From a checkpoint of a small encoder-decoder image transcriber.
Training: adamw at rate 0.0016, 4000 steps, batches of 64.
Data: trained on seven-segment displays showing three digits, 97500 training examples, 2.6 epochs.
Rows from block 5 of the image encoder of a small encoder-decoder image transcriber, named by matrix and row number. Rows with one number belong to one neuron. Each number is 128 + 24 x the weight over its row's rms, rounded and kept within 0 to 255. All counts start at 0. Numbers have three digits each.
Before each neuron's rows are labels from the 100 images, of 14976, where the neuron reaches its highest value: "peak on" is the class under the peak. Only what is clearly more common there than usual is listed. The data: seven-segment displays showing three digits.
# fc1: MLP up (encoder.blocks.5.mlp.fc1.weight, 384x192), inputs 96-191
# fc2: MLP down (encoder.blocks.5.mlp.fc2.weight, 192x384, transposed), outputs 96-191

peak on: screen
fc1.209:131168084135119125090099134131102135155114105113091121149099122141143175087145157137117092145155092125151132126155094154125167123096154089106083138150124119131163106101147137116155135089148092132089091102165145159108120099117153107141104108127155137155099121119133162109128091135145165098
fc2.209:129123123130140114128108078114114114121131115154177124092100115138113122095123131110150127157139151158177142082099116106119132155143155162134138120127125135118114130103112116083095117152137147101122140124174159152130074100132129118101091125161123119094098107136122123152152113142105102108

peak on: surround
fc1.105:139116084149117133135128166089141138158124126100126184113106150124116141118103128105135116127199137157170154124144182157093133140081103121103123158151114132156140143108183106138138135117145116118130105167140120163115075119091116150109108124109135120134114153096104099188148114143175094120
fc2.105:126143139172130084104099125073114130110140142104098141143122116173141134143116141124167133125138106153098116111142142147110108125119135161129111103110125125146102091138159118149119116137121144134082123125153155103127141119142120150126132130159115102133112136103111145141110146097136127092

peak on: screen
fc1.175:163099139140160126187116096070127134099092064100159126117120128120158115144176090114123122122125128126111126139143143109105119115110137159141115078118073134142124121139122132107079123124185133093139107115156117085160122141145113118127134149163166150113160119156131086140126147131119124113
fc2.175:108126137121134143178139102130137110145109125124139145132095150148158140164114144096105127127111147117098092126107131105109095113132131143122100107143163147105142127114085165123120117127132135147143110118129092131078104137116075101150113136183085126142171132125113122123120109106107100165

peak on: surround
fc1.144:109161109189106119120138144128104152118139159087138148123149160101140133089124115125122106146164119159126139140155147156070132096093141093060137127152118138152129121117185116159140116138153172132082086140135136174110112138147117132119102120108134111153105188150137109171131129124143049121
fc2.144:156128124168138077173121143067121118112136115076124135121108142145138122117088139133163120139142100170104129118154152170115115121092114126098137131122136098140128089132147130146104098134152165125095092137165164111142146134146060125116114133120118130145122172127105115143123100095156110115

peak on: surround
fc1.361:117134079141156155140115145122105104147113160093141151143128147087112157089148131095161138133167117189149151103164141119090148148101141117098144125139118106183127133110187113146144122152140124140127122126140124119111112115125103151080108113131104110149102162117108099123124107115154100123
fc2.361:143144131169123113171098137074139118101125142102110116105154154150167148133106137145141096149130149127122107149178148145111111129085105104121090131108142151111089116118160107118076086141136172138118121114162148122148151154111073146154109110112112146109131147107128147151129124126127127148

peak on: screen
fc1.297:093100132165131179098156138153092138142158127089147158140131125078144145118102107077148133123157109162089146114111168145118127122106116139119183119096111131144158126132159078133187168095157149147109174129129141095120098114096162114091142128131126107163133153108102121100149138113163144116
fc2.297:130087128084100135129119118175104151151135122164152121135146128120109092195175113127072086151120125134113149125143128159154118133133190119157129115107120158108085133137147108134137149133133138170166122146123105116122162066136140090088098116164138138139139110119129075087097139131142128147

peak on: surround
fc1.163:133142121171103124118122188106085123167143171092118114174153133111116164090098142136139099145155134129095105121155161138120130099152111108097130146097111107143143114110189085170136143136135129109119083153124123090095139101122119142063130133120135129117136140119095132159140118111125124122
fc2.163:156105134117116143153113126073138127095121138111114111115121125120120143127104140117180099140139135173122116124167147188108131134095112154117131156089115074102109080139120061134087097140148120141146107129148157123118115133124099124102148141113131131096104155100083168132111126088147147110

peak on: screen; lit segment
fc1.266:123069114165086117088101123133117120124133107108181145146134131079133152140127137122121152126126150108137128128111151121109153188088152096137093126150123149145113113124139087152142152089146143165146089122104156133134096132099180146119164178125129146118105138149096096151139108112153122110
fc2.266:090151118122125094129155140184137127134099114136156129147122129148161118104108128137137179129132131111167115156132125136173112150146119129111105129156137125109146184112105135114138171153113119175165107153081115109138106125154155147123154157071143107102172092129117122098123107172145122121

peak on: lit segment
fc1.2:102177106136129154087095160073091140168121116126108152117117150104119125152150067137118109117155129119156124077130116104113132158129149129088125145159120120131144139113155128139133157107184103146130099158139141169094136145157155152133163111138153099163093137144094113176128154112117133140
fc2.2:130131145172133110145134104131119109169126134094112125105101117125163128093154159125152142141107142126148061114106095100125094121117103101120093112161155141125148189110099149110126121145130175108129110117133110108160149134127108138114108112122138130105163117099100117071177098127174151131

peak on: lit segment
fc1.71:087107095094111128140161150149152113148113098092142121160093124104146124143181154121107145154098109136140119178109118155180118111143151133135114135135162103149147097101130108120117130121123143149124106080152077138123110140140135111101149124116160111110090118133147146168104164099137091133
fc2.71:127133112137121137120098100108160136139126096132110165125117150150061122123100154118154112135101086100134144128115132151136091158124095083136154123109130119111131158135119157072120116129117077150101165130180153103173117132104139102153102107142136135126149152130105075149136141141143123090

peak on: surround
fc1.270:123148156167150160139083130181116157155132142089141108102145164073115133087144128133131118149162158144149141131165133138131123134137165097092132148121068132132131156128164127089114120130148135121121130116135087172100111155172140146083100119149105115146103161123104111143150056156123086121
fc2.270:149103138148141132181133171109129126128144107107134131116103139154154136128113124136150138135138149208099106110189157158111107136111078129083159151122131134130126103128100126136089070136143168157106122119163121118130102129134052115115101140092135151131158138121121146156108152138120124138

peak on: screen
fc1.231:124152121143155143065114162107114151138143139122120131159124150166130173120111148136110120106195079116091157137118119160114160145123087128122139124119132158144150091119155062133183143119153098122103089099141141150107085103133176170140164119136085122123122137101124141134106120126151156118
fc2.231:132100122132098146124098134132184189096116134098146154173144160088124144142123133106106113118167108148113145127170138115141152145120141109146134161112120125106155133143128128135129151109149100095137091143112123134146133120106126135139183098122102136126139162098125152123142122151150153115

peak on: screen
fc1.303:103070152148133138156171146123143112140077130112130130113163110108170160117173072113112129124126139127122139174093110174115135107126096094118114139139115121192123102106108102138123119108119139083144145119140103141144121107119129146108116085093112120119152160130092084150135109126170157173
fc2.303:141122088106119141157107107100081136102152122139134127107111165144134162139127147133152101170125111154128117125120096110120094144098137109102126136112171161133157139118095118085128132116129106176089123096151134125145165101140053146147129127122143091119118142114123125129143145131087176142

peak on: screen
fc1.282:108112123097106101181148125140131137096111110136143109090150090115151141165152134148113136134133123110104146155090169129133134093135177166128139123114155117099099087156127134150181113116114136155131163124120095119110124167138140103170133163134114178100137117139138133132112134151124117128
fc2.282:088103168086105133123146141111110109093101121122131118166147082137105123125128115109109129140140090164091123147106187112126169093133143206103162069123131137145120124147132135120129116143172136146155130111066113132136112131118128150150114144108115111134090130118067139164142128104133087099

peak on: surround
fc1.1:103172154133108141134121129121138137133104120115085144095135136118105107137091154124097143145140148120111133117118169101125136137170098175140154151157089124124141107102099114070146149151126136075146221147102125152121152139108112106115122047149156110154138120108109168145153144129143182107
fc2.1:113143098123129150128119117136124141140154113136130138145117141107096150091145117118093127109106173133161161121122115137114085105100129117127116160165138132124124137143081107172083101140104102128152111154134112115118154103094061141137165150108111140144180145153110137146101136107149138125

peak on: screen
fc1.204:111118145114130144145120129125114122116141070105098157115140120128133119136116125118119066132100113186166148175127139144121115075107121116095114098164120086116153082141116092148133131131147160114079121135167098191108151131108113084111104111147138131120108169156138101126084126130159131131
fc2.204:120137139141138174172122160173150123150101119141152126128138158140083135143100118133140129127116163129131137140152139112122094136150090115109152105141121147096144119140086155128109101131107098116101118174143071153117119106135062131126138125122137126134187111135135145154176105101099142136

peak on: surround
fc1.136:124166125142141151135134162102095157145149133087145185136138185102104146108097138135111110158138112161127143116153143163106124097101114097061145145129130109147133107080184087139151128121156132119109102145140141134109066107150126140104109140114129120136129165138132115167136097112144072121
fc2.136:152122122134113104157102131056127116137141127085113157115110135165146133114112135107139126152131094175137144119174168144105124138118107154101124105117167135148097077122166109158110094146145156132088100135171166118139123131137081124116116123105113138111137165103099151144113108110153093112

peak on: surround
fc1.38:147138134120115135124121138124115129123136114122123169131117187102115122096111121103129134130140158184153137163129150155122106123172103119074150123146128122149139135126190127150171105099161151162148119103164095138113141149175133128106165088121160103122127186127106083173142122159097075105
fc2.38:130111169124116141177132163087105130104169109115106129133114120151159154122101124154150137177103108152145134148138157128141097142103135130073131128129161122120121117118116099127093068118140169131060108143117158102135119105127106151133105098092094128130122154116083153142141121132117084145

peak on: screen
fc1.229:095095126115140159101126099148113159126126148090131096158120122160157129118155137114122109109131097161082165149146127122142188122111145132106123114137149136121133117095143111146144085108138119127111126095116112118111149099125125120121098117144084141130127135126120130131143163122154109112
fc2.229:111111094127151132140156140113116117144132158115111149177181160090130121127138108089125131093155122144167116151075150153149123137103108106140117134131107111133126127096093117161095117105120132123161111128156142105136150152154118100130132054108134101151141131153085152125146158087108141117

peak on: lit segment
fc1.311:093155143122107123101137113136094134148139110101121103124115103117128115166125097148122132144142120164135131153100167133140159166124147146049079097117113139131167143108117136152125124081122134154089118073104141124102116110109196119114134140098095127145097094153077163143122139138123138156
fc2.311:172123110085184145119119106111100088108106124079094064143097110142116114096175135133093113170106096128123150128135077128121111153149137131131157137121139109113131127121143180092128112124115156139103139124137125145111158130165091101127124154115115127164129121145119137094108116183137124099

peak on: surround
fc1.211:151156118169124118127126179110084116133164143095166154123161158118129143105108118145145124139160139162113142140178179147078151099112146128088122131130104141153131113109185116155139142105121153112102112134132119156112075139129124147103099110116095102148106163120111081159158110131136065137
fc2.211:159120120151122100143120123055106110095147103083098157123133134149160151147134133115148117145135119172117131113151164167117119140102120135110125129124117126146135079121155116144120096137157151140100112127158137106117158114119052134115117129112118140142116146123090116160119106093137117100

peak on: surround
fc1.67:151123142138121145132121185094137115130119141090113155110140147101116153081136135151125143147182119194152122135128148149123108085093139114112138144141107095108135132093158086135150118109173152150105109158138105142084108124114119139116133119139130130143108171128111108134138132118140104131
fc2.67:147133152157129134153088147061120129105125145089090117123116133110160155108111144124156136151127134150093130126166136148066121143115106138090149149147131136120067095127121104137126095125128166143096114139150150139124140134128078115125103113118135142124142169117121134163130153075133132114

peak on: surround
fc1.267:127144097129133126135086122155102123138151121078145129119147145103096139095121162126149110134133139097113143180111140182123119104163136127114148137120145125157104100093158147105136129127157110114148109140144120160118089147144114123099125095113149135117113185164082131168094151148165115128
fc2.267:159099135106130166159103153121128152115155103116147112087100156160095119135115114127151115130147101151125128107159151148091116151115117153128105113121134168123123116176159153118119131119133156128082161114178160107113131105146106141118128092138078130141123187120113113122131095089101157107

peak on: screen
fc1.132:110151161134128156128092128123125114144093137121105098174124137087113132121171148080056116136107138171161120128126081098108109134131151115113115110113068099166160088139090145167137124144151114129118151077124127149116180112142130112112146134108152117120106134110119136103126144118136173111
fc2.132:126108130113083090138134149132137155158144114161144169147105121128103147137106119124112114112094188134116084121132132108112121135105127104143098162111140152136137158145091146143085112152152085102149133098144128125136088126099076121086144136125143110105163115107126108140097112133162130116

peak on: surround
fc1.201:133142135121122159103108190145117153131129115121130116131137120114115115085130112112106137133126111153141148131149091135118136123120189065123103123114142127111153150106152093159122145147121147138117140117096094139071146131165125125081137126118179088112085208127098103103156115141161107144
fc2.201:168093151137128131095137104121170133123119115145124162128148128180138151122120113156158126125070126167157150143172119159111086155126093136117143151136155144122098075147112102143084140156147129136095131090167129137106124128139074119178126093129127156138157158129144129137104123120200192138

peak on: surround
fc1.22:130140100140154152164090162134098140142125120089144167121132160089121143070133135119136088154141140171126135151186140116131133112136141117106156163144069123161178118114132125159114103138146124141143096147117117163103102129119118134075124112108105110115122173140095063136143099134160104099
fc2.22:164113136146117121176090142087127133116124120107092131104135152138156148099121127139157100146133142152101110118171143154104113145129099106092127163108133100124110109108106131138117069152122146139102117132160147129127139146142032132115105127105109155135170170111110142137131121109138146140

peak on: surround
fc1.91:123168126165103126126132147098060170124133126082139139170129142082133112110123178143127123147144110108113079143162109125114146102123193107097128160127103103134105155125157096133119132136175130166134095132112120106089094101128097111110088090144148089132108151129092100136135092140102098140
fc2.91:155064143147149122175094154110147105120136133122104110154126108114146117121085121112103128127145136158127151117151183152120167152101137104113075144127111123149117077119100112122101098094128143144163114098159147094145127116115070101131176174108136159139148189154082134126136139137149138124